config = dict(
    horizontal_flip=False,
    encoder_activation='gelu',
    encoder_inner_norm=False,
    encoder_positions='conv',
    init='small_normal',
    eps=1e-08,
)
Rows from block 9 of the encoder of a small image VQ-VAE, named by matrix and row number. Rows with one number belong to one neuron. Each number is 500 + 50 x the weight over its row's rms, rounded and kept within 0 to 999. All counts start at 0. Numbers have three digits each. After the name is the row's rms in percent of the matrix's.
Before each neuron's rows are labels from the 100 images, of 14976, where the neuron reaches its highest value: "top examples" is what is common among them; "peak on" is the class under the peak. Only what is clearly more common there than usual is listed. The data: drawn human figures in many poses.
# fc1: MLP up (encoder.blocks.9.mlp.fc1.weight, 1280x320), inputs 160-239
# fc2: MLP down (encoder.blocks.9.mlp.fc2.weight, 320x1280, transposed), outputs 160-239

top examples: yellow top
peak on: leg
fc1.190 085:523476485570566467533574467493474368445454456445460435511408534503432454534534459573513530543594506506558527505448475483532522506374523494512543461462487438482527470498585512561557571531412464404590476476533432462525415581495562499576475510
fc2.190 069:499458476473551485472479500503598598556521505509529514539490576475582467434492572464459494465475512493417501482548592464466557541433447428537422532512445462461441537485449458468491489465574510547516510550468553498528536451513502479444472449

top examples: green top; teal top
peak on: torso
fc1.144 163:481579524504471472506491460505476465501535500543527451489499461610476546497520442624605543607512442480529473499430430436490440442419539457514485504366517585466524483528466484513503487496508466476580476528532436483518485509521567582529583503
fc2.144 234:579469533478494505440518555525505407484460508476514536435466539611387548484423467476463527497601522500473515543451530428498478435431415537472419571494450535586509536576463464430488531537558452545525483534530547508488491531467475461495619439

top examples: thin
peak on: leg
fc1.88 159:503516545533506500594468493460487580499499513546485458475543441513568498584534457417508487501498511521509382453559472470496516486622485532489508509414580548513473439502566507491471465548506481446426557546466430499467467538449558653485479579
fc2.88 186:480527575493470490490523421571498600562601460537518461608492536539504516408422533469566607474500496431517462543495552593520479534560570470416482532538510564470516483500504529514526557515518531557543537524565473444599525504620472462464424495

top examples: yellow trousers; yellow top
peak on: leg
fc1.437 095:433480518515551512520457389520463412507494477515446519472424493403450503584489530704485460514512412543517412447546443569533454472564456560586562499497513451482498549540529480541482546525450487479391458555532445492431417493478533520514507597
fc2.437 115:498498528444465541520519540472600548529524505472493531461454516517489478461442501488478491483503533466388546462460526552465463550527427487499478411409482508482529533447420561484525484514548450469487568503489498542486535459487454537517494477

top examples: yellow trousers; yellow top
peak on: leg; torso
fc1.20 097:548535525592484505540488530489502442495472433457567471520447463512405493562434463578516451503577501560594521506463507521497521495485511516440548479510547471487530505549557506514509513473462470386444481510580403525488349506472479558492490574
fc2.20 082:558431490571522421487570478514536507542492491539568469589533430462505461450547524481462582465538504505550483451536459495552596547471499427530497547516402465442478593582480488521508617478500530573577526515510507456567467471597490438485336428

top examples: blue top
peak on: torso
fc1.256 087:448511582527484522581431486489506588539527443590465447513450469475516504517465476564536477518445522464471484412553457510555497511546494526481537446426527548554411487567473424454502435537447453495391475484491482538458525449460538524486558494
fc2.256 085:511518445392519482420563483459457489390549571485518432524474531438452591477547508529536460519560430490484461560472509491497471525539533520479548448546565483504580568512555545541526559493458443447512473473467526493521552507538480548564562574

top examples: yellow trousers
peak on: leg
fc1.98 129:570504515503466513505524435458514422441461452483423481478486472507429544523538485561509469451553447555472435477528485473525506467408494554445502478487566502525481511576527487483483551569484446414452475492432440496477389555474496562500517560
fc2.98 153:442545544546468498494434464510502484620459378516449519443427463435547478498415488515640495399548492480546525495555491520466508541512451506487512477489503452499545496427384607518523535483517501492519472610524545490514407416495521492496473486

top examples: stocky
peak on: foot
fc1.632 153:548519664552512520539492499486491445511484467516588414495522486496435487512523446464371508406487500546511401550501479491560489495477461472584458497501539470441467531558555504464495545493560458480474620464518426456479459489484482570490578518
fc2.632 172:498497568566517450604460433559511539473534494515458428587533464529502504437474518568528584421522450472488499471584540530530524510412563441437506439456511555451447522625437551571571511478450514508583535506517465418604493470564544532444471578

top examples: yellow top; yellow trousers
peak on: torso
fc1.164 069:471543513493501520525478489562475513492521515539478525438480477480454459601437453581522504429568494540464477539585479436426401536286470467542581395625570505490502476522568530486509539550436454419487521484562413462517462424415529616499556523
fc2.164 049:547390501582479517603417548478568532502527459528564486537477561549589542502485578481397488543382534490468477496490566483514596576508474524596579525429554439523506506502447509464518488400453468515467589501468456516562506472513500471478570487

top examples: green trousers
peak on: leg
fc1.129 067:485496455499501516541499482498605478483466612472479498454508508492451508470577509563474508488492513463414512360504489533475578517669487436447498462395496304441473564488389494544522458520547482472393498463507420518425516470510483594484499514
fc2.129 049:471577578520488503484533540535428500537483506492412538496450538474492513531438438420577549449494484464513295571471521495505428467493467528574467556475449565490548445505612508470459563527470464473563440561474500494507499600481458487517594544

top examples: teal top
peak on: torso
fc1.19 095:522527452439550465452571469524502476481575523468554434539596532531513574471483481544485545567585452514465427504470536517541543549499538481464481533532549438456529598568501509524537498506450434485570542467540520377501553504585622566609479551
fc2.19 079:493579553446430514527419483537432480376520385513525556545559439493477455494432502471528490480467493506493617535601542505453462472513498537462471479482628553522549478466523493513474487495540467486466475506493493467499498455517427485505466602

top examples: blue top; blue trousers
peak on: torso; leg
fc1.329 138:437537504485494448461486523499584476546446459525491454495492424482525568519467447537493512535545455523503482511350423518550447507477478536478475500513475498534469533611490514512539506533474428507510438490559541494488462468486687525498479496
fc2.329 116:520497523511471523468500481478472428614480549414524500544411523496416530472494525456583505529595524513559529528446485560564506505540479500549514502584394556547463478566473512463469496496503534491603430472487451483473441471520468463460486441

top examples: white top; teal top
peak on: torso
fc1.232 102:443516520519467501536492453500516513497563477478573410548474551451518527499531441586524560521524480480528452506461531567499452459386610520464530543499514616506502504569461490450518508488467467516578495508487485475512484587507557574464503523
fc2.232 089:561371473515493548483494587462493456485458548508486482452478537423506509535579475486496401448466469488459494513467526405506521444421463499564502526460466498562479527600474474511485441458442489534415507488439502556434513486402493494542541343

top examples: purple top; purple trousers
peak on: torso; leg
fc1.308 138:457502638530508480459432467451572527538467491521408471499513585490479531590504452425565455483529485548450498589514459501546475421544503473558423438504535441543470507548501489513440488562482445468429440482536514529455429461464524534464472457
fc2.308 164:453515503543507511473479548478530500482542432572456469516491552434469579569506431455510449398534480480485397537515449571523453440669525494594515433482499519513493499486568483501471532533469427380431439453538511525448490531449555538532490525

top examples: purple top
peak on: leg
fc1.147 127:513524577578497494625418517476495577527464493533453385488475583416489545560529502434457457437492500554526476456570470526537541482583533532529512467397496603547470580705541436472450467533401522488472543401526425512477435385471494544499427459
fc2.147 120:394566538476511518503504478508492594494544565577518490512633555514497464490511538536581503561454514392455492591508543520475427534516572426468520454598565507483465415490569493550491491479501505562511584401499423476540570545535439499460416482

top examples: purple top; blue top
peak on: torso
fc1.547 093:488534603531531461462491478504524558496514446532457461560464540545522500489492467498495489501492434536451452494494507645521474415597524471577451502466499568496460587598439434536499533533477470499471497523626587464536510443466500582483532467
fc2.547 098:434521551567489449550509501553458527482526553518472418520495502492408537526523510503536557528503483478589442474554454455467496469407519462488529424525559527515485545623517465454482549470410483469548543436532482500527480558494512542533554523

top examples: red top; red trousers
peak on: leg; torso
fc1.27 115:575480512566487464550477544515489427478484428530590443497393508376472414555525441503465475528518510542511420505404454506569502464447483505587511455439541435473537532504561490475479525437526458403557501468576436487418471513491541508589550529
fc2.27 105:567485466547485474516500503521518473528463500423479529484529406536557488464480506519392510548513505448513490419525462429512535473448461489480441628422465557520439503605426479478498562501485513555499527600516501507540446455506479474447504512

top examples: teal top; white top
peak on: torso
fc1.540 141:601522496502505450528500490552560452526520522438450422495481492603433485476418552593483494529527416547481492444566526499502555486491476549466502419479505513518474659583443502479490482505395471502509435505522564466511488426500593505515465520
fc2.540 179:540544488433487528483540499498539473306567388539611512484509519506430517472498413543463509455479473481482479495520510448467478468560531519520466471471568521508527567508497432508477541495522361418451487446494483485503514518513496509552484551

top examples: yellow top; yellow trousers
peak on: torso; leg
fc1.691 140:517557593562492445578471534538542580495493478559480494452520467445429490547476473549563484436496524515508483500613392438494442492464548545464491409438544549498474503520482509526510517503414504374438443426547451502487465407487628573479576458
fc2.691 119:490446522435485555480553529448547550579508583440528526504440475458502483462542545515508452615514488493479538524354543471527535527441513510477521540699483505491527506476537518532492484470500546576488537476445468510494516467491422479468454476

top examples: teal top; teal trousers
peak on: torso
fc1.419 066:586580485498486469544525457535513543451516445480472439557510678539407514496396499623500564429536501498562459477536566437467493504452465498405464381552556472388516459516535498489522512490519520436557584479433406454543505525464480541546485490
fc2.419 041:514436444475418552518600492448444452575472515414491560555517459493606515489552520547381537598447525464464514465510491596561519491496506505501464670451470542454514472450546406462482466453513476560472524561421607506485540548447442498479497560

top examples: teal trousers; blue trousers; teal top
peak on: leg
fc1.756 146:497522573563452513547566519485435508459501439500472494442578412596413529555529485488623471520523515501546442485517559433487478483444514552481497476536587573529431475555515467523450552551487512379436535542560454496493446553482490532459440607
fc2.756 142:579470506514469471428547424564569466540563456438526495569481522550501537463406516485449592522534484498511538531454479580526552574541528518441489620521415508470552530449451539504562558477533520582558482504533484459589442493574496469506423476

top examples: purple trousers; purple top
peak on: leg
fc1.105 047:573496563417439537479430541573548517430557487541456561525501546533470545533438502509542509513517505570446516595518502429569448478448431529406529501613542505565546541480531491425492467474509503512571412542506541453458524601510470432457473530
fc2.105 034:495540510514593454429467495426525390592443478497481384417458497628444499473555510538448512616495456546449541506520527519532519463556438476551513490458488424510587536483421470516534508442459502546454573450537462577532491477491528551486554455

top examples: purple top
peak on: torso
fc1.717 096:494566663486462428462494501539532426515540368560568464495493578332523531511468423497546541443569453448515366553511516448517499497468542484468523517585532475485540561468550456451521532498468437501498509446567573460500448473512548492545466500
fc2.717 103:579476387534460502537499524511419494458450498439498522488489403577549487502516511494408510649501535464546442476450496415518526459432463485507436599476471532554478434565525444486494485485471539569533511548508465483544476570502486455460508530

top examples: red trousers; orange trousers
peak on: leg
fc1.265 159:518507498469496522518531507461549560497526560484518502441549539427510441561525428473422471515514478542378343521484486574549484476559508534497544488516590399476516527519682481509464494486448431464451523435458447491464526447476500617534424476
fc2.265 181:519549591537509474503448506588508493501486391557490491479421521590440579497375481469605566450564561472559485497534473453491502524476482508452470516508487538542459487530377521518533510561525483495517450561613526445590450514542564476502523489

top examples: stocky
peak on: foot
fc1.476 105:510584630521473524555516450463486469578469476512573445412496559445442562529519436532453499483503458492580457529575479420521474502429435508472469522590531439537385508580546497438496467552508465483468526457532436480496468521474491589523482476
fc2.476 107:392586598565547461552462524511526504506487445535427380598458479493514521453515556506541558452483404551588522511532463591500523502572561446492567477556518568470469520541428530538532502463372532505499484529538518473558493471567583570514468576

top examples: purple top; blue top
peak on: torso
fc1.10 091:488545655436558466471363479587509488591460532548463405574457553379589538531390489491444531508496493523487483485517472507515475472527481521492482479544504525494474477581622488451471467570426481538508510514528532512489517458490596560476593462
fc2.10 068:593434412486499483494589544489446487474514612469539457477444563465465595468551522471501477596523511525479443502452551493558492462434486511491476532553483411499576523544506540486496520526455539471514529457466508520518562506494524510526572514

top examples: white top
peak on: torso
fc1.121 096:456486543451516471504504482497527574388527522525525466522524540484504519474467469468526473507511484559442499517470523579457470498420533529385486425430579583525455471569539515525525442611410444509612503505482507446533549464519517614499480569
fc2.121 099:456450462530568534460497548503437540474535522596564398513473575433522489516566518494460468466423496513458502568457561518473545524497534443501565426544508486523500539496563482533497524500480497453421578415467451517521545542507508457580533423

top examples: orange top; yellow top
peak on: torso; leg
fc1.3 155:541509486483530476459534456470531402416517555474404478486466479518549602549543475550507479539647428491435480494402414529473424476493538553513542492442487530467490445509591537558504479498416414407567420500504427483459477483502532614534452484
fc2.3 195:442519492568489488582393437524495566472511397591572484496535472458526438526512489554598477428399522468510504487657519481432484555495586465476517407437598416491451495491467496544522502534507486410465515478526480459507456443523506493501438551

top examples: yellow top; yellow trousers
peak on: torso; leg
fc1.594 137:585530449523523496509547506485527473424543500512506437481461440508516497546543465627502546563543461539482485476430371510457522495477570525518517533418470513467499436517517577538506461466459471382564327449479482461476444551486644592504547573
fc2.594 153:558495395623475501608395492511484515493478469568511480429497410521563528586515461570581497551528509498477479399533519420501516512413523482468490463410547482534489500548476556531526413525461477401485395542519474475538445511500523493489553587

top examples: pink top
peak on: torso
fc1.342 111:532481561573459522482502476496535529437495524535596508411527535505452451503553388539543459462507473575452456571564465449489548422504519519421497481526614583532534493524567489501467522511539486453489437421543432440434473457471516492519518438
fc2.342 115:430510545451490513456503511482513509376501461592481463475442426485473564533572498607473477536491443542510461520418447509504513492452539505466559504519558536507483522510521499488502459469534462459467422482516502498474502544491587551564524506

top examples: red trousers; red top
peak on: leg; torso
fc1.180 160:576521514513485510509447531493496462450456413566544463479427546477435465548512399423459497479478502548497452538468457599564532464561528537513526480430499471522495483513529421517445515513522423388473503374524446495473474531497521523554450524
fc2.180 185:478486471564440506472527489500466449604488488471465512511565468488509470484516524480405464591460529478525542464506523553543501518583514503540472571580460469517487481496516507434509543522502521619466576536516497507457430493449439428459422454

top examples: yellow top; yellow trousers
peak on: leg; torso
fc1.362 097:469505465551505508486518455518512483459471557463584404518420560468487504528513489676457466535583446541503501497413463572447491445537527554469540525452496638549495552512505518435437456450477414440522330501488508476499485530505562655518589430
fc2.362 093:459437383489531509564559493479482503444450510513592470550481529522539509559564505484475473605491501480509540514489517509479463541497499420538542407503440474474484535515469459567547476487378460540485541437519401506535525468503498476560550430

top examples: pink top; red top
peak on: torso
fc1.110 151:502539601467497513507458451483590513476446514473538475492500523350515493575495443434504468457558451567498450569658437537470480441485469512498535508541587376489487508534597430513467492516358443424418513458503459470460497458515557576511472431
fc2.110 180:524477540561470508438536495492455464487567363562492506463417553486358548444464479524484513353507498501562512531477470595542476501602527505575496518473492527540508539502496501462500567496530443434447494464513513520491400541501483468507509449

top examples: white top
peak on: head
fc1.668 086:502486559566444464514416475519541599485496535499487464538540503412553498439444503558546511455516420515435499519580501663541476477581505463367486515440498705487482508579468491530529481555440436515528475490551519531525533416473556576411490397
fc2.668 105:522488513586530490570508513547407494472532513520478404547452522516444544493506558451462539515508491445579487453468477482484487520460553504539520491524487477499496536588543508472520543456407486502525592440535454508545464547521502514561561473

top examples: yellow top; yellow trousers
peak on: torso; leg
fc1.745 114:548527494549496484538493485524460393502405446469516436476466416393469498518496456557530534494663563545573406451471378473512520485382514546465558529434525470514559512505573507533547574513449457495560496510553438453471434537510587537509521576
fc2.745 081:458491521432562498461523497477541642623562605487583506594511609405519492460550577469515492455445552529463538531508599500512509519494490463518494530599477427455485508422481434491527497501533543529506529467447559494528586453538466435446480455

top examples: red top; red trousers
peak on: leg
fc1.263 077:469466532503434515534438528495527578430529421612491475513542571505497500611543467449497466499449498524357458540530503672499421446572484453511500448431575555523497441546589482455504380578524442421436435422512496504451535466441495568557454499
fc2.263 055:520561546556558462549414555543385570489570537512512422518468533473521522447546521488488490450477426500551451517456470484457465444415538511507553486529555511507492499558505510514462488419439517502489487451514470492588513532510501596533535408

top examples: orange top; orange trousers
peak on: torso; leg
fc1.591 121:505532546546479493527441539511541553343512454585500420510454488480514509497565429520558484451501488548463469468540408556437487460585511535462526408424589543492459456510484485509489492554459403354418435405538461483477486465482601621576505531
fc2.591 105:485512538425510471479567458512461570635501656442516485531473518450563485459482575466556553475495482474515438589448489496542530506461494530421514563602496539412496490508586557491489541488485514572610545548479516478547522533546494483422530476

top examples: yellow trousers
peak on: torso
fc1.312 154:527477480491441460525463524489460481496526475498526420555451485488509471509542449648530571566529418459539416518420471569559485471373583467495547532453505554451515489484527503510525496429463460468533458537509487475494497539494656570506577528
fc2.312 251:601374423504517536490499548475566434488440484437568511426472480491539495542523466523430450535547530548479505451495506418540566485441415473545463576471430436544468572540450439510482457494517455512445463534452557532475477483453488501515559423

top examples: teal top
peak on: torso
fc1.750 111:529466529517462509559459421541514446439472422492398430495452498471524489501441538658494466415528432508460484494637530541475523506514502532505435472418518674539518553551421466531524511602505426482536454516493522489490414436475529551513432527
fc2.750 119:557549502516499451558551479531469430393533373536513458553443491489363522487515453533495547390533467489539470443474438588505499492652585544548524400421507489463546570535464563551499590477516432371506490469505468470529420528531532549576463575

top examples: blue trousers; purple top
peak on: leg; torso
fc1.102 092:468494633542415471502454528462523421460547427494476483444450570403477539494512433450461517535543422482478419484489493536496491512488513472495508544483491604492474474609520461443487512413468473460484489459507515506477466505475532537576419575
fc2.102 066:536449381511526478549389538543418461491446501488507459463530463507599556534451478491562479448522465516538450462515437537537509528515487477559517543397455445507490439551484540528504493494439547479496432550500494504512505488469527518410461479

top examples: purple top; purple trousers
peak on: torso
fc1.14 096:561498656508522499419457495515587411537487462524557464549547522500516502522497459433545459420476521525480526549527495503485509437431490491497457511484463578530514514562487471523496516489534492521486455476461503501476494425497504530474449462
fc2.14 069:411505442466437518471497546490506454578501562474469536473471524425454470558519449426528442654551485566461477450359504571534549502628503539522495480602493465601528573437541540529517490518505456513502584508466535516489552428462557476499471541

top examples: pink top
peak on: torso
fc1.271 060:506451528537474470561500461529508593565519460397457509575478597382574513533577499447419464461465443458437420566448563501508516524588529499561480529536528517491504494471661475460560569551561445456416561511523485452538485465460506495559488411
fc2.271 047:546552525534551543433464524477550404415495568544465487385445430444440510525542483498487474446518498583553521540501462399498562471456534440517518512468512605526547604575451554486493456507510422554409419511542499514391491559464518482465546576